Weights of a small image embedding model: 64-pixel images.
Rows from block 13, named by matrix and row number. Each number is 500 + 25 x the weight over its row's rms, rounded and kept within 0 to 999. All counts start at 0. Numbers have three digits each. After the name is the row's rms in percent of the matrix's.
# dw: depthwise 9x9 conv (model.blocks.13.dw.weight, 384x1x9x9), a 9x9 kernel
dw.2 068:549567546499519505498502507526524530468481482485487464525506530465523517511538487501478520453496481492512459509492519461474465496508461521523513452488479487500469508510510471505495505524490505497508485509526542541511478464490462461458478498475
dw.3 094:462485457503534472478500483490487484512519517495490480527507472473432450516551489482484466505489488483531487505479492536496486505541528511526500510482484464488511493484495468508512517555524500501494518479473516489510514504464512522464490590489
dw.4 092:480487482512464505524555537461454496511513488528548512509465485549531468510532472489468464499511501530529485476467462504473477533536498487483482487475507531529487509456486458526486508522498509487501490494476516524511461489481457459487488483492
dw.5 105:525537516522517522530534509516526520540526527538530509557525501540544514539547522532532503532524504510549522539545506524524510508529541524514515517516507514506533508513509480529517509522530508515511505525510533531531503495505500498486505534521
dw.6 091:466457456471513516466498523498487474476515517508511528542474476500473495518532493495468458478445453489512488516495485475445459475522508540527482491473472499543564521509479506514505488497521478488479488512526494508497497478501510472457465514511
dw.7 125:531524515516523512551555542510506498514511503545548536500493489511527505554574539513493494524515519534543517494495502510506525562548523505506516523513493529541517496513517510515513509540502497506513526493485521543507487512518522502495497507504
dw.8 068:516482467467513489485492492524521480504521510486490495521484527511444500505517496550526488461511471515519494517520473474478476485483472514539534465444518496511516470506539480490494507513495524496529494522490507495522487450475460439469453447474
dw.9 078:475473453477477494510527534482523498496511553527510506495481527514450517501499501518506494488480484525534516488512461491493478500505483527499529475466534492518514496487514484474478495501508498481488500505461482428483478440478437475464473443486
dw.10 105:452463477486465485505538528450448492503501460494506511517478472531524473500522504504468461506509482531521489503469433510509479548533500501487491496501493505517477512471490473520515510520500508513509484520517540495514533499486446455458469502470
dw.11 115:485458453484506507498519525499482470447515526498512531541496509459472472467496510491482518458440484508471492508497493471480503514466517524519523536496514543482530513514508564514472514475490484521523530525482513503470508475498489540530498469461
dw.12 062:515500485486491488505505459493501523510512480500487461552473508543523473524527464503492483533500500527529475521496450530516486518489469529539525512506497541496476516518509453527505518521481479525534543540512558522508480477503495449457471494478
dw.13 187:530529530527538540537541531527529538531532526528528520525515525538529530532539531515516522527524521522527514514518512523524523538536529512516518519524519532533526510515517517525517521534525510516515517519514521529524503511513514519515519523519
dw.14 066:514525519480509514525522547489536510460462506498494502507511497440495505504507510508491536433458490513538531513489533475415482495486488512532512455440521527516506503539519500461499495522503479509515482485484518501513497508496503476468495477507
dw.15 083:512515515466483519519507547503539518462450521506486518503537489466498531497507498515481531432472493495495531507467540475457505517511499504507500498441523524505497510506519494455497478533511470430513487495490527508489485481542502489466474466498
dw.16 099:532582532495510527526522527515541525465468489491499488500534508455490520527523502516502528438474518533527508500479535453463491507499478504488526482452508515507486495494525498466507486536502486459518494509510540518504489490505475473473479480478
dw.17 094:498489458500463502502507504469460488522527453493489493506489480542524465500523487489479470518503475542508475498455474529540480540507500501482483495494497511515486489463499428511523517519500499474494488461500552501525527495470480470435491537481
dw.18 095:513510533538519521560583570477462516503504504547550514502467499541516490527544486511490492524516534536540499516509482506468486543543510510518498479499497516532518514505493519525504508518496490509505500502498502511472486488494477488478496486476
dw.19 070:510508518479510527522506499502504516476462520510492481527509507453458518518517479519480524432444465506533518524467540471441489497487480520504516481472497519520499496501519491448475482525512481478545484498491528494492468488518505459460477462519
dw.20 117:486492486472500517474488507471470467453509514480469487544518503438457461460480488491503510438439493525484500498494497493472509532514499500505513528494523542552520465489504548513454509510494481497498507523520523516492503465495486502520522468476
dw.21 064:549588540491508500513506486530550539479511511518515481549532533468506520518521474521512503440472492509521475519510523468466474517490471520521523480475489504515480521507531511499488517532509495486497503512509536521526478473481486472465495501489
dw.22 115:471443443476498496476516505485475470466494505507520522531481464484454473501543501515474477465472500520529512522491489469467509529531532535526493499481500524561561527507484509520506524513507487498482506503516524499461500494501508461461501503465
dw.23 149:521532526535542530524530531521521516526521520518510514519519509523525528545541541514519513514523522532538520514521515527527542537539537521523509521524524527532530501510506529525518525519519509508518541529524520513512524525519538517513528518515
dw.24 134:521523508522530531537547546518519531533517522539529521535513523532510522541546525512522519526504523533544527515516508511518522544552527514511521508497513551541530514518510514512497525537517505516506525508505536538505505496515507514500511521513
dw.25 100:524507470510508501534529523491481522517527482512530510498453502530505476518554511457495477506473506533508504508498478512484497527494506527541491506478492531515520535539513508528508522514507495568541545497461539529488457511517522464458467481471
dw.26 095:469454459480454469506539532503466464476493489501531520546498487480461470496531499518482466458480507536509513525489487487462488543518532536527490487491474519564562530498484515523499482533516481488493504478505475494480515495510498508483502502492
dw.27 051:560580576484522497494497501523512531467460449438449443535516537490536519529539523503491513467510489497512490495498517482510496498519495488497509476494502504515509492482508487504498517525516496485503495510505514524528489478494475489484501520509
dw.28 117:511535499492501487529567538480485473512497492523553536468478450518519505535574531473478460523534512529534490479482487513513492531547504491496521498502493518529510474482508460515532516523493487481506513470466516520496462491499486482478506507494
dw.29 081:467455441472471482475466443484482467477531545520497493479462508506453491509511512483494486552504478520520511501505470498521501512518517511512513483470521468495523492512498499483465492479522503531492504498453455436486490474479489517502471461496
dw.30 076:555570545506524509516524505538556558480494485496492469536539552478536525541543509529524534467499494504531485517518536477485486506521479509516528484499505520524487496502516486501499517520477499493514508520514519529501489484499482480473484495473
dw.31 079:569581548501516513516512509550556551468482491496479458537525536469520522544539507524517526463508499520519475513516521477498497516524479509508520466492491510521484503499518478495482505510488491488505489502499511516504486483492474477470481487479
dw.32 118:472455454470464474482490495492482468489487490515510528531494500474451464507540507486483500456443498533501500511492504458474502538503504525534524527482515531536522518528529545497475506510484483527537539516465523531469508475502509510483494472480
dw.33 203:532529529520534530528526525527531526521527525523523522522524527521536534536534536521520524521533534532531532516518520523531530532531530513515518527527525523527527513515514525528521523523522512516513529527523521521521511514512525525520521519516
dw.34 048:553562561521512499508501493536508538467470451468470437546506543502547529551549513517493501460506491514533484502507516468490480512529481492498518489497493516522491486496527489505486498520487498474520497496504501522502481468498486491473498518504
dw.35 093:471478506508464501511537533463449511504508468497513500514477476541538474519544485491479453503517494518522467503469465532517469533527488494494487507503486475529481497472492499533519503512489477494523486529521555515499472485479454455442481500473
dw.36 052:457454467494526495510505537471522475475455483498491537480500483480473536533527551518501470465488478495501521502501482517462487509503498485496514483463535515503500472479489486520513494537496515466501536510470509495494528495483489484447450427478
dw.37 067:493501498459499533542517543490509518478474531526488507487491501470455542520500502508479501449434469520476513518478499516451501544469500534491505493444514503515502516508499490452493513531519493468495490476486522506490488461522505475477469445507
dw.38 095:494493464451457474467518493492502491467513482491501468506489484490489470478497493499494502472467456514518501492517471491496472455484541507525495451492490479507542492525500498517481511497477488525524460512518541547515479489442461443476515548526
dw.39 119:479455445446488485479483504503480462478495484518516515522501499472451464494528509486474487475452494534503501504471473472475507545519495505504489466471505530541522486470496504531493521534500489481502520496503528543496504431506494452480513477522
dw.40 106:503464492539510492505538539502467513524503490531541537492486509531467486526554516498499501500452507537538500498507502479453509556549521502520498495471510540550542495498484524525502533528519480500482522515524523516485464494485506481462481481483
dw.41 170:521523523534523527535546536526529528536530520531536523526521519538532511530534524523520513530526524521533526518517506520520518529531531517512516519516516533532530512510516510521523530535528515513517528523516543528527510519519513517514528524513
dw.42 127:500482480500490500519526514478478515519522475498506500495458502539522465486511474483466468494491495513497477509479475506494487522496500536527472458456497500493499534529508475500524519490481524550538513478499559500475519530524502426426490513460
dw.43 094:539571532488502511517513519531530528455471472486496481504521531460505517523540504512512533444470490512516489488488531462448474509508487479493532478470482500517478472486522493479493485527494466459499514508513532519498473470506491465473485472473
dw.44 120:472453458484492486498536541452465464456494477471521511533493472461464465503516491499473491454447469497511515513495475490475461489497531518521520525508494479508527521488502564517466488474483505474500517523527516492483525510487504482519524488476
dw.45 050:451432461466474493466468469463458440491511509505521542490491449491477491479466502492494485499482490485471507495477493491485505497474497483487502501486488499480501486479496488459484490456484486482472460443476474457472509518504518518527530512511
dw.46 125:471488469517500466492525520474470483491503483504528522520483476483448463483542506479481471478458493531530507495479479460484512547532525507506508482496504539552541474495503499518463502545533480489502484483462521520520503459506487499468483444516
dw.47 094:531553535492506518520519530503523514469462514507495502517534492446470516516521486513483507429465486521513507515471541464455491523491491520508535490454525514510496515504521476448489503535505495457540476491494537496506499480520482473476489476511
dw.48 064:539564545516534526520505505517518548456478481491474443515504530469534531547552491512510521459498508516530469510508514492485490518525460511510521493487490518518481505501519496496509509525472503488513527515522539541510497489495487455465483499472
dw.49 080:586602562508527519529512514545539529476490485492477452516504522467515505520518487508492493462492488499497466497505504485500496511513481506497491468488483500495467493490489465487482499499469494489487474489482493496473479471476469487483495502487
dw.50 123:535540528511532528523518525533532528504524517524516526530525532513541536543536541524519529515542544535534544519521520527535535528526534521522517528530514515509516513520514519519512515519512513523520526523517518523513512514515522512504504505505
dw.51 111:513496500523506506523548531501496492509501511545549547507498490509484498548567521474491490495483518542550523502508500490467525530523511499517525530479523530538541482494509550528490536533497479488504531509518518529489459504504509468467496464485
dw.52 068:526524478502511495524528486515511520514510482508496475538503514549530481532536472512491484522484479512533472501484441511497494489501493519506507498493489528468470537525506444513532539498486500545528522529520559541525489490493482440453495529489
dw.53 096:500503484538502488508548522466461508518514486510531512504480484561533481529554483493462471511522502523526475497455464523485476524514486497477474511496488482504466517496485501540517501498477504516526490523530516490488475477473461434462485478454
dw.54 133:484504501527496476480500494490469505534539489490457474508491496546524483475525473500493482529512507541509468495495479532560501568521519504524495511512505539538531491507511485534528522537518506556523486518524542514526503542500476480503514544481
dw.55 094:490502442530544523496521506501488476517512512496522491515489454476404476534548511475471447521474463500530508469479473533503484490528507487510476509500472503513512487511517490506497535519517495517532495518489499539528504516473492511512494545519
dw.56 101:509478497547522502515544547483487522532483497531537531499453499540490487544551505499477461515494528550524505497497496488438490536531508506494508503488491516555522496476504524523495504535508508495489536515521503496487472486490481461450491487471
dw.57 109:486508498525484485503540518488462504522520460506523497518474491546521475524544483497477476517502484536530473501467466532567484542537495508490481507493500517531480467493505490533523520524506489544525497523529541515514494503472478439476503536477
dw.58 085:466472481482466473479489499461466509483445463482486486477463491488464463492513497470471471475475491494503487490476475475450470485474468486475484489473472482477474488474485497502492481492476489483470475484497498473468487486479472463459467462443
dw.59 066:509522528476491489515499467491461482460485505491482479506470481431469482513505508513481485454440469478484501526467536464451469492480487509476537476473491458500498504476502472490470493482479486484515425504478499474473497479491511494491478490477
dw.60 098:498476473505492492501538515480471475508486496523542514538494493499482473527560529477482504475458508526536526499502502487457511535520518522531531537483513528552547525507502536536519533520507460492508512461473513538480506531494504480468500469485
dw.61 094:496492490498495499489521527503488485497499509526534523530490479503470495516555522489491483481469506532535521493504510480457517523537547509507518514469531526563592504475503516527515536522510490486496525515521513519462458495506520466466490483468
dw.62 099:516515509522493495537570561482489491512507487537567528495468491545542494532570506502470489517537514539533487498493500520481490529533505501491513512511485508517486486485497496533518483506477493495490499500510480506471476502489476464446479477475
dw.63 059:514538500500489481490497477498528530521489465487473454554451503540514481533539479528497479539501504515526493518492457526494507513486475529521517517498499529495474532518505463526522511531484479499521542544506556521528499503498492459441482503494
dw.64 065:541575556506520520517515511517520546471480480482478463523511551477547533546549506516504530469497494504531476522518517485494483513529474511511525484490487514518485495499521490488481506522480501493517525527518522536515486481492486471461475485468
dw.65 056:555568577509524515523524513506506536452468464476469439515510560486531523545541498511497528466494491507514466506505522481502491519525486512508519469493488505516500513500514475495491509528494511499514498511506512535511500487490465478482491511490
dw.66 070:470469449447494505521500493502494465485478492496487476498474494491458502505510513516509460457494473520509497483497456493454449503463468490502525475447520510505506473506503454457478511509502496520479480503464503485490492472477461474462474439483
dw.67 061:439463449459502487497477493454498456495487479485472480501503506537472471492532522521507476492511461503511503494507464496467450490463469515507541489462505492498498486492510436452450506494480485504497486514467483492493489476486510498489477472461
dw.68 041:506480503490457490498478505522482523448471514455512498539536558478525523490487514522511527476484491495476539533501491462459508469489501539513509499497507506499493531506515486490472477530502534498523509523504559501478530466488506484453483490428
dw.69 057:439435471480466477464459479469483476507495514512503532493504488492453472472453478482483486495455471473466482488474482494464479482467480487483480494477477475478498489483483483481488492483507483486467450453464470461480493495500489488500509497508
dw.70 081:476458461471484501491527532510494463461511493504536521550477471467507493515526506496477501457467469489513503496485496471452460478503518526527505477491480478528581533497484508521477487493516490498502453510517504511505520466473513445474503511489
dw.71 087:505526501546527510516564528490505470513520525556545514514496486474505496545567518494505456529511476509529531476509493514476507495546529477506537519507506487515552495500515508544521530544520497493507500483490503515504506491535529488469495530508
dw.72 102:493478465506492490500533539479498485481491505513544540527502497485485492519552501508486481455493515537546503496504497492453496525546521505517531508481489524579579492481501518527479506535508485481493516524528501504482467514508495479462499498468
dw.73 045:458475505474458462492487495457459506480474463501486508501520557525513514544533513495493515482476482492490472502482526481468468482490464485470529490485474489489471503472535504494490497501495528499541542533536523518507544507518484474472481472441
dw.74 051:458468473470471461474476469472493474494501504516498491496507478488481476486469471486478456470469463462460460486469470468469481490478481474467467481457459474471481485470471483476492492486491486470467457467473477467485504499492491485498491490505
dw.75 061:489487469511500481508533475486501513519526487490481454545500495545533470534540460504503496524511481525537473522478460514511467473508493502483531511493473485479485523501506439523531522502483496530493525542528550511508494495492472448487499550465
dw.76 076:479494522487491495501502515478478509463447451461457444481481515471490498511509479483471497464470466476486452481474495480474470480494456489474487477474473485488453496475501486493484489491467501475497501496499498500469494464471474467468468467446
dw.77 120:485457458510497506501494506506460459443511516495485493540519504437462473462511492489487507448450499531482485510489488488467503542497509517539521511502519537534522507525533523514462503514486479524544516511517507499473505489501502498511485442472
dw.78 092:486500491544499488513558522487462516522520478506511508492461488548527461523544474500478477508501490509525463505471462531518475534519478519501489514494495519522460480486487509538524519510499481528508491522536543503489486510473458436471491512453